From a checkpoint of a small multi-label audio tagger.
Model: 2.71M parameters, arch resnet_bottleneck, norm layernorm, activation silu, depths [3, 3, 3, 3], widths [192, 288, 432, 640].
Data: 26041 training examples, 36.6 epochs.
Rows from block 7, named by matrix and row number. Each number is 200 + 40 x the weight over the matrix's rms, rounded and kept within 0 to 999. All counts start at 0.
# convs0: reduce pointwise conv (model.blocks.7.convs.0.weight, 104x432x1x1), inputs 0-86
convs0.18,192,207,169,192,172,202,179,144,207,214,139,227,231,164,252,183,173,232,192,263,218,227,230,221,158,220,191,188,168,129,202,160,193,222,202,197,173,208,226,168,153,230,127,185,220,198,223,158,184,231,257,173,155,196,220,164,178,222,177,181,183,309,245,250,244,174,231,153,238,146,181,209,181,192,270,170,189,193,166,183,218,213,223,214,233,284,214
convs0.19,210,215,186,238,224,233,177,225,265,193,244,211,203,213,219,169,193,251,249,201,148,167,174,265,202,191,208,227,189,163,154,178,193,180,243,134,165,222,215,187,227,194,223,197,211,175,169,237,218,167,168,203,147,227,202,209,216,198,190,259,200,202,200,249,237,213,207,270,147,208,184,179,202,172,266,197,184,190,168,199,210,164,179,177,219,201,265
convs0.20,213,237,128,235,189,196,242,203,211,163,155,127,223,200,222,151,213,202,153,207,147,192,184,165,199,152,153,225,191,193,189,141,204,164,217,200,147,165,225,212,195,149,222,177,179,197,196,214,241,212,186,119,193,220,231,211,167,242,215,137,188,198,208,205,187,214,206,272,226,156,215,102,198,195,206,165,205,216,221,190,224,151,199,250,171,219,241
convs0.21,115,159,200,247,241,179,111,202,285,158,244,204,198,193,192,176,145,232,194,233,228,171,236,199,224,175,215,196,232,153,163,215,238,210,226,195,228,151,149,194,196,193,211,224,178,173,207,210,280,225,218,188,152,227,217,187,195,174,175,207,204,166,216,137,147,216,192,168,203,212,217,201,203,173,192,190,254,217,160,201,173,175,180,221,140,199,162
convs0.22,238,222,239,166,155,237,209,218,203,208,204,223,240,211,206,142,252,146,219,182,232,198,198,231,208,208,194,179,203,139,179,245,185,191,214,173,211,161,250,131,162,207,169,201,161,218,204,192,192,203,149,225,169,154,219,97,185,192,204,218,229,198,164,230,218,189,209,181,216,189,164,182,174,165,183,205,183,238,238,224,259,234,186,206,216,169,305
convs0.23,300,223,223,142,150,214,375,190,136,285,220,195,169,209,177,194,177,174,219,207,167,152,200,159,200,214,180,130,181,170,179,247,109,194,184,146,205,203,200,168,161,163,263,108,324,179,194,232,203,149,196,249,223,159,164,163,191,175,218,147,234,200,232,210,153,178,188,210,140,143,173,164,214,191,157,190,218,245,159,290,259,225,232,208,175,209,197
convs0.24,144,200,198,239,248,224,209,197,200,157,309,163,212,230,181,177,193,277,200,94,190,171,125,268,175,206,183,185,189,453,190,196,251,237,177,170,190,220,185,196,166,163,233,158,176,160,191,252,342,227,185,176,195,198,169,187,235,206,188,224,192,116,169,234,120,184,245,217,163,192,283,187,158,242,160,187,226,235,173,219,178,183,226,224,203,188,182
convs0.25,186,191,204,224,183,147,87,239,212,227,167,222,248,189,192,202,218,238,206,207,177,232,164,243,177,244,170,183,225,194,198,181,259,261,208,197,207,173,154,172,161,186,162,198,206,152,240,199,187,228,290,217,191,160,166,307,214,228,159,227,177,253,308,189,216,195,156,168,215,214,179,163,186,128,179,158,193,172,229,227,226,190,258,246,165,282,214
convs0.26,214,253,194,234,211,172,187,171,260,223,179,151,196,201,223,194,185,178,160,211,167,230,195,193,178,155,200,167,181,151,331,227,222,255,238,244,222,196,142,218,219,168,184,205,200,155,169,168,160,209,238,195,172,234,213,300,185,179,214,178,209,151,270,214,189,201,166,271,196,172,236,224,189,256,173,199,185,209,156,189,177,212,164,185,226,268,149
convs0.27,209,163,255,303,190,153,162,257,180,240,179,226,189,240,215,207,161,146,199,181,217,166,237,204,166,164,168,121,167,208,272,208,157,114,166,236,218,152,180,180,169,192,205,263,186,144,258,230,242,213,205,187,160,130,223,388,258,187,229,215,204,177,189,222,181,194,249,191,228,185,206,252,239,225,240,159,182,245,150,192,143,150,195,207,218,210,236
convs0.28,195,207,183,220,230,213,223,181,197,197,218,161,256,228,169,144,190,233,153,219,193,228,202,166,171,225,217,261,214,135,170,197,228,141,196,132,188,202,196,184,215,228,153,189,185,179,202,201,210,231,202,184,203,171,278,145,199,212,207,185,140,187,257,188,195,192,218,198,213,154,220,207,251,221,218,188,160,256,242,172,228,211,194,239,207,224,222
convs0.29,155,229,180,219,138,245,265,265,214,218,211,246,153,216,263,197,205,202,180,154,188,149,244,201,223,198,230,202,223,201,209,240,130,208,167,181,257,176,198,171,180,224,137,151,196,236,226,168,193,154,218,190,194,247,154,163,242,182,209,172,203,154,194,177,170,165,125,186,171,181,173,236,181,179,152,173,217,190,225,214,226,185,257,184,199,202,208
convs0.30,274,238,163,187,171,155,241,203,263,224,196,222,289,181,254,176,169,210,270,163,216,189,208,158,205,204,205,242,212,253,177,118,175,216,227,166,206,162,224,242,187,194,252,193,161,213,262,182,160,212,210,160,221,161,124,169,255,205,150,206,226,181,144,181,146,232,211,227,138,216,168,153,177,162,243,171,147,217,271,210,194,137,190,229,176,218,188
convs0.31,179,206,198,229,220,188,264,118,188,169,150,184,239,160,186,281,245,172,143,182,170,203,145,171,167,199,228,266,221,204,206,118,159,194,202,181,197,217,239,223,230,182,204,142,192,235,169,199,205,182,177,213,209,173,295,156,157,214,131,193,191,249,196,169,198,214,245,204,186,195,237,190,195,210,203,180,134,200,201,212,189,237,129,255,214,215,168
convs0.32,221,194,248,183,216,158,214,246,218,249,278,196,215,214,136,245,278,157,221,171,195,176,220,187,178,220,179,176,226,281,203,211,207,269,180,217,214,206,215,232,189,234,229,226,252,174,139,168,202,184,298,293,274,215,205,181,223,277,158,194,171,145,128,164,181,204,160,203,200,259,217,256,200,187,180,207,235,270,176,149,198,211,148,188,172,209,192
convs0.33,184,233,210,225,220,289,147,211,166,140,186,268,212,273,239,303,191,191,169,180,201,213,175,240,212,191,209,203,225,185,192,219,156,208,228,214,203,196,268,348,211,226,140,188,118,246,120,214,361,225,210,236,168,258,299,141,182,227,163,243,166,170,158,169,186,215,177,364,318,221,236,205,151,243,136,206,237,264,162,211,180,237,159,240,193,198,234
convs0.34,238,262,238,209,152,228,173,201,191,239,139,159,255,200,149,184,188,126,209,187,187,206,223,258,218,251,210,187,224,108,170,148,164,161,256,165,186,179,214,213,210,248,161,159,252,210,326,255,250,284,227,182,315,177,126,233,270,136,181,241,151,209,117,200,223,179,223,218,160,164,206,213,247,160,236,142,246,207,227,191,187,207,209,229,194,284,171
convs0.35,243,225,249,238,244,243,257,197,204,276,201,131,166,182,207,202,172,261,176,180,190,305,231,190,129,161,244,257,182,228,160,250,178,185,197,152,149,193,262,86,177,100,187,177,193,164,165,264,194,215,162,159,195,224,198,124,86,172,228,182,239,177,187,194,244,174,179,150,226,153,222,179,247,207,164,233,236,273,212,187,228,292,184,168,243,209,148
convs0.36,199,193,190,187,190,168,213,220,226,227,157,155,188,241,210,193,197,135,181,260,261,181,247,172,211,167,191,129,226,169,191,148,213,172,177,205,189,150,186,171,212,181,234,261,130,211,217,208,132,211,226,260,258,188,195,156,343,185,245,177,206,244,154,281,250,221,120,153,203,181,203,179,199,213,251,249,166,246,204,235,106,140,178,195,204,195,145
convs0.37,183,212,209,292,217,190,176,195,149,197,184,134,232,214,195,187,213,223,157,141,198,293,245,209,207,209,237,244,251,286,278,213,180,229,215,186,216,185,225,200,233,218,237,252,193,167,215,214,214,160,244,212,260,204,213,301,188,168,176,173,233,159,175,187,228,201,180,231,223,214,184,217,176,196,182,212,191,247,161,138,166,267,189,211,201,207,248
convs0.38,188,180,177,199,190,151,262,180,247,227,298,204,229,144,219,165,125,238,165,170,221,202,217,190,199,247,204,102,161,257,191,227,240,203,226,289,175,211,227,174,195,137,238,196,187,192,235,160,213,156,228,131,195,176,176,306,172,137,244,151,240,157,273,168,176,173,203,172,144,185,136,257,198,193,136,198,166,175,130,189,272,191,199,203,203,190,202
convs0.39,170,147,198,247,157,156,148,218,227,172,133,181,250,152,210,187,177,107,166,180,213,153,157,246,230,235,212,198,182,239,258,250,169,232,208,219,138,171,190,206,198,215,136,184,261,237,185,174,178,193,228,202,175,237,256,242,215,300,195,149,176,209,202,310,168,172,316,159,172,187,139,202,192,202,155,213,234,175,267,239,175,152,232,190,259,199,257
convs0.40,218,145,144,126,194,116,233,203,192,232,223,147,230,171,212,170,162,220,202,262,191,202,209,222,185,176,195,261,186,149,165,185,324,192,177,180,146,190,223,214,193,235,275,203,166,220,169,193,130,177,207,169,194,301,219,191,235,228,198,221,213,245,219,212,186,269,174,229,180,112,215,215,191,156,206,212,298,240,244,189,178,208,265,221,142,214,183
convs0.41,236,176,163,164,247,190,195,238,232,181,118,153,170,236,139,228,227,154,200,141,143,210,226,254,194,197,151,207,192,217,209,185,223,178,176,224,151,146,229,173,187,156,256,231,247,165,118,248,238,238,155,134,121,218,229,207,135,281,131,249,244,274,168,151,217,218,240,212,262,171,229,146,310,145,174,224,184,231,214,212,218,205,170,181,162,159,218
convs0.42,173,164,239,139,208,153,199,181,213,280,237,202,187,223,184,198,149,174,205,358,212,146,231,171,170,189,221,187,196,125,221,287,157,225,157,184,252,155,152,241,224,238,150,193,220,207,181,260,158,178,189,208,154,223,226,255,192,196,212,243,187,143,182,215,183,188,163,216,206,163,201,166,311,150,213,193,177,202,182,237,233,156,175,212,180,188,170
convs0.43,227,222,218,227,205,183,229,233,178,227,175,152,189,176,261,276,205,248,244,260,153,192,163,203,163,206,154,247,164,186,195,159,179,264,208,183,159,220,203,269,135,207,232,164,172,238,172,201,226,167,178,202,240,156,167,190,191,189,134,169,246,146,200,191,159,207,219,234,215,187,190,250,199,158,216,149,190,185,179,262,185,202,225,199,191,231,186
convs0.44,215,177,163,136,242,161,173,169,183,165,232,252,206,200,197,211,171,201,261,245,226,149,199,232,149,174,242,169,209,140,210,167,309,183,188,213,215,229,208,170,245,232,245,209,186,217,215,207,156,203,151,111,230,247,165,161,166,147,215,230,237,236,209,169,160,166,193,193,251,147,188,235,136,258,135,148,215,218,208,222,212,121,164,208,143,247,166
convs0.45,183,162,237,365,265,223,233,200,117,193,209,203,202,138,196,177,206,260,168,177,222,291,186,204,217,153,162,182,204,209,210,179,238,172,146,159,252,242,183,190,261,209,251,171,185,226,231,211,217,190,162,270,205,171,119,258,212,169,229,203,203,203,166,183,155,235,213,332,179,227,151,217,202,119,178,243,225,157,191,153,196,179,174,203,143,164,227
convs0.46,207,244,181,236,179,234,200,209,170,193,171,212,177,203,211,193,215,211,156,203,183,189,153,189,200,266,204,202,156,264,177,178,223,267,223,219,156,233,209,159,208,274,163,202,144,204,118,197,182,259,220,232,182,215,232,173,256,283,208,116,170,292,167,185,222,217,199,162,252,282,193,191,174,171,183,219,196,218,247,209,193,238,210,174,233,244,197
convs0.47,214,231,166,109,191,177,237,301,177,242,126,188,247,185,164,201,200,173,222,173,202,201,142,196,175,215,287,198,160,210,181,162,166,164,219,224,218,197,152,236,202,214,199,167,177,169,258,254,175,180,186,223,223,271,194,150,236,182,179,195,167,141,110,228,222,174,195,227,166,220,192,274,272,211,183,243,225,198,289,217,138,210,280,156,285,190,264
convs0.48,262,163,189,209,239,199,220,226,169,199,135,179,168,186,182,210,198,226,200,228,195,158,139,194,180,177,239,185,187,152,153,213,172,223,194,247,212,242,232,191,167,218,147,166,192,293,122,223,237,147,155,179,184,231,266,151,154,205,145,160,236,206,186,173,205,206,270,234,175,200,235,223,146,207,199,220,186,212,247,170,164,149,184,218,210,207,268
convs0.49,178,197,178,166,232,220,202,184,215,222,220,172,219,186,217,179,264,163,199,233,108,201,186,329,191,182,173,226,182,221,212,188,194,185,265,205,93,240,265,136,190,242,222,232,213,164,212,142,191,229,227,208,227,155,162,185,207,250,226,283,229,228,206,263,238,197,214,137,275,234,176,289,135,175,172,189,254,214,130,214,173,230,193,169,187,213,227
convs0.50,240,211,179,173,267,234,165,117,217,194,169,239,204,196,170,203,243,173,237,154,207,191,215,249,178,202,124,200,257,265,195,190,161,159,212,145,264,197,201,214,275,202,146,179,230,214,105,237,234,248,242,248,151,180,259,174,174,188,184,210,153,256,166,193,188,233,273,176,206,257,181,183,217,184,186,199,210,186,233,142,171,239,298,212,179,172,120
convs0.51,213,204,257,238,197,246,190,219,204,210,191,198,182,253,156,186,166,155,219,209,220,185,123,196,254,216,184,229,236,209,198,256,166,188,140,197,202,192,128,126,246,193,185,210,250,180,257,266,194,187,182,149,223,188,183,217,126,190,262,248,186,242,285,192,241,231,218,159,158,143,183,141,208,169,279,253,244,153,248,197,202,159,124,249,173,188,146
convs0.52,202,268,203,235,190,262,205,147,187,193,167,193,166,188,168,186,236,228,188,143,232,200,141,199,172,160,158,218,212,283,202,209,144,191,177,181,180,198,213,183,176,199,183,188,253,177,145,231,242,185,172,181,179,215,278,175,193,241,206,200,200,159,188,206,275,189,229,258,179,206,205,154,203,183,201,187,146,224,181,196,192,189,192,271,198,216,194
convs0.53,214,177,209,185,209,244,235,114,197,205,195,207,190,171,169,189,236,196,189,150,239,195,145,139,209,208,219,220,232,291,176,185,184,190,237,213,207,209,164,168,251,267,204,206,254,314,167,175,193,198,191,286,207,266,203,210,116,179,209,177,200,325,175,141,198,218,215,174,228,205,180,185,139,134,186,222,231,172,195,209,169,210,192,198,160,214,201
convs0.54,249,190,213,159,246,169,157,259,178,228,228,199,163,207,200,199,223,198,187,153,220,225,188,243,146,239,161,256,217,152,173,200,249,135,244,201,268,261,216,187,192,192,99,144,156,142,187,196,172,238,206,165,167,201,115,172,234,225,210,259,195,209,112,243,179,221,175,183,252,312,247,257,241,150,197,163,246,150,233,212,181,256,267,206,218,182,211
convs0.55,284,152,196,189,186,155,274,204,236,219,199,183,206,217,175,175,189,200,235,215,253,228,241,212,158,206,195,183,258,154,169,195,215,157,223,222,195,238,215,145,185,186,217,159,202,197,183,216,258,163,208,168,190,128,207,199,249,176,161,181,266,221,220,198,196,249,200,171,163,195,186,206,218,139,236,206,229,198,304,213,177,183,253,242,241,114,222
convs0.56,205,165,208,180,198,169,107,262,265,225,189,220,189,230,141,182,194,200,194,207,237,201,379,221,176,184,184,193,192,108,178,298,215,152,183,209,207,157,170,243,120,161,215,185,211,132,212,180,223,185,165,179,133,238,194,226,288,149,289,199,192,183,236,257,155,177,139,221,214,221,206,131,212,217,165,177,182,210,143,205,181,227,150,202,153,147,227
convs0.57,217,212,184,144,182,188,233,210,279,155,179,171,253,197,177,206,283,208,206,200,200,161,143,288,195,206,198,150,239,245,170,170,177,189,254,227,203,161,177,183,282,253,222,212,190,227,169,210,200,221,208,202,201,296,201,116,161,216,160,269,203,205,189,177,175,194,224,228,186,160,190,167,198,205,226,210,267,224,186,172,186,141,192,255,183,221,163
convs0.58,173,143,231,270,150,238,177,169,207,216,342,231,166,175,222,170,184,197,164,202,245,171,146,212,244,196,197,228,218,200,144,216,323,215,197,227,179,197,189,166,193,175,207,146,208,195,153,182,241,150,146,197,176,225,230,159,203,246,243,202,242,173,192,215,165,222,267,247,177,250,221,224,122,175,162,222,259,170,183,151,188,227,196,238,202,136,208
convs0.59,245,198,231,211,162,195,258,228,226,160,287,243,201,209,207,191,184,156,268,100,212,194,194,158,214,240,172,201,201,314,215,246,225,189,246,175,177,250,178,169,173,252,222,210,253,193,193,261,143,150,180,334,161,284,161,242,163,151,153,211,225,168,223,170,199,247,146,187,149,249,221,256,289,166,244,147,232,157,213,179,194,206,219,158,220,197,190
convs0.60,175,143,223,134,156,104,197,214,217,267,168,224,227,193,156,216,195,183,181,192,188,194,198,146,221,298,223,220,250,160,195,170,136,247,162,221,157,191,144,237,190,224,153,188,122,286,229,139,149,279,277,195,221,209,214,185,277,206,125,149,174,204,351,198,216,174,152,166,162,224,156,170,169,158,197,230,155,191,266,187,273,187,209,166,207,224,215
convs0.61,126,194,219,196,211,163,228,199,166,235,125,220,245,178,178,258,148,185,245,128,221,153,135,140,168,202,187,214,248,209,251,224,166,151,170,163,238,140,210,139,256,213,160,149,180,265,164,257,215,171,301,173,229,212,155,202,213,183,187,198,244,186,155,166,168,241,219,114,179,209,208,231,290,187,177,273,182,184,234,230,164,144,235,191,155,196,239
convs0.62,218,193,183,224,243,180,223,258,220,173,190,199,170,189,156,177,223,261,202,224,291,207,156,165,185,191,180,191,155,239,176,206,248,236,218,230,263,188,175,156,150,167,247,247,191,154,179,223,255,152,159,277,194,278,176,177,165,182,179,206,167,152,180,131,171,201,182,195,146,232,256,218,127,196,152,195,267,226,211,175,216,188,199,184,213,217,220
convs0.63,176,199,163,168,169,180,247,225,251,254,170,198,241,193,224,242,208,151,136,162,184,203,238,190,224,260,212,199,193,208,222,140,191,212,204,201,169,154,212,187,192,232,184,192,329,198,193,137,172,237,218,202,246,179,241,281,181,197,164,182,193,182,302,143,205,199,149,219,216,241,202,195,144,118,251,188,207,199,149,192,190,171,245,223,208,280,180
convs0.64,234,163,251,214,229,162,239,158,98,186,177,157,175,221,202,204,185,191,227,205,225,215,171,233,181,219,87,175,328,196,236,251,237,241,180,205,176,248,264,219,260,183,256,205,257,196,179,196,196,201,232,183,245,121,224,200,259,293,292,251,264,210,173,264,153,243,173,236,215,273,208,168,217,192,213,125,170,154,259,238,162,289,228,178,215,174,223
convs0.65,167,167,195,173,202,209,254,305,269,223,212,239,225,194,198,336,198,158,214,166,222,135,229,233,107,192,210,176,188,193,206,253,180,194,201,244,192,170,262,352,159,175,154,183,124,344,242,261,241,201,150,175,203,199,156,148,266,199,292,196,217,173,219,195,215,176,270,291,197,184,221,199,206,227,215,220,180,232,277,223,132,129,201,229,223,208,285
convs0.66,158,201,258,166,209,215,295,183,190,231,201,280,193,107,181,226,194,210,271,198,188,219,231,207,164,176,241,110,214,153,223,201,172,303,231,264,226,218,166,224,226,205,195,151,184,168,263,267,172,159,209,240,266,174,169,211,265,126,195,231,264,206,184,191,229,168,209,247,193,192,132,194,227,132,177,188,166,190,195,245,184,237,222,200,194,208,192
convs0.67,206,202,229,218,295,180,223,155,238,220,152,219,188,192,178,194,172,236,217,211,258,215,190,210,157,266,205,134,211,255,276,131,228,236,209,120,247,230,298,150,244,249,208,115,219,250,203,162,171,143,239,230,191,183,302,167,187,129,157,200,255,254,197,197,194,247,177,202,302,148,267,245,199,149,243,182,240,177,260,244,188,260,160,243,226,245,208
convs0.68,301,189,216,175,205,243,182,203,217,268,204,197,239,180,221,193,218,174,188,195,199,153,191,268,174,209,223,164,192,237,221,255,176,232,253,246,170,179,196,201,266,208,183,229,193,179,193,150,206,223,277,240,294,241,139,203,243,251,228,279,192,161,222,153,255,185,201,173,182,219,218,217,171,192,136,216,233,207,215,163,188,166,278,154,200,267,199
convs0.69,168,215,181,220,165,258,194,209,162,112,288,184,138,280,185,193,227,222,212,161,177,189,174,238,167,186,198,160,192,289,189,256,190,211,220,113,175,199,218,143,124,156,211,212,126,245,152,207,172,197,114,197,196,176,222,148,195,204,210,266,227,194,179,249,179,189,177,152,201,223,229,229,127,189,224,230,222,201,146,215,198,241,162,176,167,142,187
convs0.70,190,197,202,225,163,166,171,193,182,139,205,285,233,146,251,227,219,138,207,166,191,165,188,164,294,213,160,265,241,189,343,190,166,169,184,214,220,173,198,119,268,203,229,183,211,215,232,163,176,214,364,196,229,188,191,316,212,178,137,233,191,213,277,139,194,236,159,158,155,248,142,221,197,179,215,233,192,197,242,201,194,193,226,217,203,314,194
convs0.71,210,201,181,225,140,192,239,212,204,202,258,213,168,167,222,213,225,226,157,210,218,236,153,213,238,225,230,242,192,260,193,194,137,199,183,219,229,215,165,146,234,217,213,267,126,194,193,164,183,189,220,356,290,175,154,169,262,255,173,177,200,197,162,237,215,282,195,184,140,249,210,209,183,226,207,230,170,214,263,201,147,201,185,158,301,207,194
convs0.72,161,230,225,221,227,179,145,132,247,175,131,136,182,265,180,202,179,244,207,182,220,229,188,230,197,186,223,201,251,222,218,162,212,243,197,189,197,263,160,146,244,204,227,202,226,149,200,274,211,251,193,160,222,244,197,166,111,145,169,153,235,201,175,156,237,223,111,249,245,199,230,195,233,243,240,183,182,206,211,249,196,217,206,150,254,185,108
convs0.73,200,193,269,208,262,186,170,165,175,217,150,209,211,250,181,188,195,259,115,224,181,262,200,186,236,265,206,196,180,185,230,208,210,205,226,208,138,249,140,158,219,170,121,136,366,168,172,167,211,224,173,182,113,195,160,297,131,230,304,197,211,158,188,186,197,194,227,148,161,284,176,238,218,219,186,216,256,130,182,151,248,147,115,207,220,177,144
convs0.74,218,205,152,177,146,190,183,141,215,234,152,215,276,268,199,141,184,161,195,202,221,158,162,174,138,181,193,155,249,210,204,148,156,211,158,156,235,184,152,151,287,173,198,197,142,274,244,156,163,252,251,166,251,224,224,115,290,172,179,185,201,201,183,295,198,213,143,218,107,192,191,121,156,175,199,241,159,250,135,210,148,235,212,199,193,227,155
convs0.75,182,182,224,159,200,222,133,269,193,187,206,178,175,228,172,163,191,147,146,235,297,208,191,166,166,172,200,132,178,157,239,219,194,185,235,184,231,131,181,224,224,189,177,235,211,202,110,272,150,239,185,244,143,231,299,187,241,151,204,156,176,235,234,195,211,241,161,256,194,186,197,186,256,199,203,246,224,196,109,132,189,157,272,199,181,145,199
convs0.76,216,198,207,222,216,209,214,170,250,182,194,197,224,231,167,217,245,195,211,147,208,136,128,267,239,181,180,211,217,309,171,188,354,220,205,225,239,208,186,247,170,177,217,256,190,205,167,192,236,179,185,199,196,251,139,176,197,184,166,179,225,224,191,172,186,232,123,234,244,245,171,197,144,178,174,197,226,286,228,203,198,122,146,213,210,180,180
convs0.77,151,254,189,163,130,226,191,235,249,239,140,214,212,158,136,261,180,188,163,136,265,173,227,179,142,196,254,199,252,222,201,97,207,214,203,155,168,184,241,313,137,200,199,115,204,179,197,159,229,203,182,239,219,264,199,214,178,145,195,114,201,240,220,154,257,163,154,243,209,233,192,207,150,131,182,151,189,231,173,212,200,215,250,189,154,203,124
convs0.78,166,166,184,159,218,191,233,171,187,174,207,164,201,244,173,162,226,154,205,228,168,165,191,238,242,256,224,143,228,162,201,205,133,193,172,154,187,189,239,213,232,199,190,175,237,263,144,220,179,222,251,188,157,217,194,177,147,201,192,182,182,301,267,195,224,198,176,152,253,179,156,171,176,163,145,281,205,155,266,214,292,239,239,199,185,232,162
convs0.79,220,189,232,254,245,226,183,118,212,225,222,273,182,176,185,317,179,182,174,178,230,145,188,149,171,203,217,278,279,193,246,231,209,212,153,228,318,206,196,245,227,161,148,154,172,293,179,195,265,236,216,189,168,164,211,229,163,232,261,170,187,238,255,195,163,204,256,170,178,221,229,148,138,278,212,181,215,157,201,160,172,196,142,266,193,166,158
convs0.80,242,221,186,168,180,228,153,118,178,80,244,210,244,181,192,252,228,208,245,107,199,147,153,202,210,127,172,129,198,355,173,194,219,171,169,250,207,218,178,158,233,203,246,253,224,159,171,218,201,236,179,251,180,169,181,199,204,183,244,247,212,180,202,226,211,235,151,156,199,199,157,300,289,150,177,172,194,152,139,195,169,155,176,165,193,238,145
convs0.81,67,0,0,94,0,51,211,145,187,204,206,307,160,195,115,210,173,112,0,199,221,191,191,259,255,0,186,118,126,107,147,83,174,0,53,233,157,13,206,324,144,89,84,0,97,272,218,287,281,210,223,130,182,188,138,332,354,128,296,284,125,166,412,184,80,0,231,196,194,50,234,150,136,404,0,152,13,125,299,306,266,272,168,135,38,118,338
convs0.82,180,181,150,160,219,203,265,226,208,205,256,215,227,154,268,250,155,225,244,196,241,195,193,229,134,191,167,171,216,251,262,232,240,250,226,190,260,206,232,231,165,197,166,145,225,202,198,166,187,104,167,175,178,182,206,183,183,205,218,183,238,236,194,189,205,203,183,171,215,184,181,221,210,182,202,192,208,200,241,285,193,180,250,188,249,190,169
convs0.83,242,187,290,214,189,210,236,93,219,271,212,220,197,231,195,213,141,168,212,181,215,187,193,211,283,211,178,211,299,211,203,220,155,204,170,235,233,159,194,167,193,168,207,232,163,241,224,145,176,120,217,200,174,121,176,205,194,163,221,252,237,116,281,152,213,251,255,160,112,166,188,146,180,189,169,265,147,159,120,180,360,165,177,256,217,225,155
convs0.84,256,243,203,228,202,148,195,226,210,160,168,173,237,193,174,221,195,205,223,192,325,184,245,183,189,210,202,164,210,214,228,196,195,165,204,237,346,213,170,172,255,179,205,184,241,171,228,168,180,204,218,172,182,260,190,212,226,171,282,146,196,121,199,255,172,192,212,196,148,274,206,194,158,201,197,147,199,170,167,223,183,128,162,190,217,206,226
convs0.85,233,176,201,132,244,203,191,186,161,187,177,199,229,193,194,197,224,214,168,171,233,166,197,207,129,167,196,175,193,183,232,191,165,207,208,192,231,185,157,212,232,191,184,232,242,200,196,142,207,268,183,234,206,161,233,182,213,239,251,185,151,206,210,222,167,189,237,291,271,221,222,157,121,264,223,194,219,240,207,181,172,188,215,181,200,180,153
convs0.86,239,213,186,313,163,201,194,214,160,165,193,230,160,199,209,204,211,254,158,239,175,220,129,193,266,193,223,193,233,130,171,166,291,238,229,178,120,228,286,224,142,210,183,185,198,129,187,183,243,182,147,206,174,193,243,337,157,200,121,196,180,285,225,186,177,250,196,250,128,160,169,203,154,105,218,125,207,242,167,182,192,210,116,215,172,202,201
convs0.87,181,232,256,219,159,244,227,200,212,178,298,299,174,197,202,188,196,241,199,209,170,211,359,167,158,207,266,176,176,132,163,252,170,198,177,199,249,194,150,213,170,208,169,201,153,183,180,170,213,163,174,206,185,189,173,174,205,152,223,162,143,181,184,197,198,216,216,230,154,181,221,222,219,212,141,180,146,204,201,235,189,203,121,228,186,219,197
convs0.88,191,198,161,145,185,182,209,221,209,213,151,169,248,209,175,226,185,212,182,180,200,195,163,167,197,195,190,165,198,234,161,199,169,226,211,293,203,221,233,183,187,220,163,307,210,121,245,184,216,208,175,249,227,173,149,171,138,188,147,168,249,193,191,190,140,222,129,221,212,217,170,276,217,217,197,229,181,284,238,160,213,187,198,213,166,178,314
convs0.89,299,206,172,184,203,222,219,222,170,259,199,200,200,204,172,188,238,182,208,247,198,196,234,184,284,240,157,220,170,192,156,252,254,168,242,264,228,169,171,196,152,222,220,235,290,238,205,195,196,212,206,239,202,197,134,103,204,171,169,196,216,154,174,161,170,219,215,143,194,234,242,232,195,179,160,255,224,173,225,184,249,181,305,175,191,223,160
convs0.90,194,208,152,241,198,236,187,188,222,173,191,239,227,220,203,328,157,185,180,155,200,214,228,246,143,184,181,217,216,228,189,231,155,295,182,276,189,218,269,239,145,211,175,165,193,280,232,169,284,131,192,188,222,183,239,202,148,178,240,156,248,187,186,196,215,167,184,302,247,145,191,145,112,259,175,236,166,267,237,210,157,179,146,255,211,173,147
convs0.91,180,175,260,225,205,212,178,184,215,236,199,273,170,209,164,191,182,247,257,133,186,226,226,169,183,208,278,256,183,151,206,189,184,223,170,148,176,171,212,313,184,201,219,110,220,136,166,203,263,174,207,190,203,199,158,254,213,180,175,209,211,220,188,123,201,226,176,245,182,165,157,258,235,242,200,164,213,166,173,204,190,155,141,223,94,225,143
convs0.92,230,193,180,238,156,239,165,204,168,177,247,208,216,178,218,219,164,136,223,186,201,147,300,187,244,109,257,77,212,181,167,195,241,178,213,229,188,169,221,184,202,220,208,173,215,148,244,192,254,182,177,228,151,200,191,203,272,183,188,239,139,202,184,173,208,173,207,169,179,234,165,237,257,186,222,191,197,206,126,161,174,181,149,204,206,194,235
convs0.93,195,237,216,156,221,137,191,195,191,164,172,245,244,247,303,277,169,211,249,191,156,183,292,213,141,242,260,166,169,213,205,219,165,277,204,172,135,226,246,255,185,252,171,180,217,235,237,194,209,139,225,280,207,200,140,209,213,167,233,155,299,231,137,202,205,199,231,215,271,219,156,264,278,182,166,210,178,243,194,244,208,164,179,205,237,232,184
convs0.94,165,227,243,264,181,221,143,254,204,203,283,176,154,175,194,219,237,170,203,139,172,213,245,229,189,208,230,188,190,241,195,266,176,205,249,164,172,218,242,184,130,167,191,272,203,213,213,231,179,223,165,206,111,188,208,185,239,217,278,229,197,189,205,232,250,191,136,162,177,228,215,154,229,138,261,188,217,139,228,143,175,199,166,164,251,217,210
convs0.95,259,267,240,233,158,208,260,219,185,236,188,168,222,215,201,195,171,171,267,176,362,169,164,188,181,234,219,143,240,199,165,207,247,188,180,229,367,227,123,209,231,275,183,204,159,203,246,189,223,279,213,184,202,231,244,181,224,116,141,119,213,198,154,173,199,238,214,187,109,192,138,131,175,254,244,184,163,219,205,201,151,133,220,169,165,161,149
convs0.96,185,242,219,227,210,155,204,187,209,196,138,131,231,211,212,231,158,204,222,284,224,252,235,155,159,193,200,214,181,114,255,176,163,186,181,192,175,254,168,270,224,227,195,184,146,190,232,156,180,219,289,217,232,226,233,197,131,137,177,173,182,159,198,203,227,204,170,260,171,176,170,210,209,178,230,231,172,235,191,205,219,198,199,176,192,248,172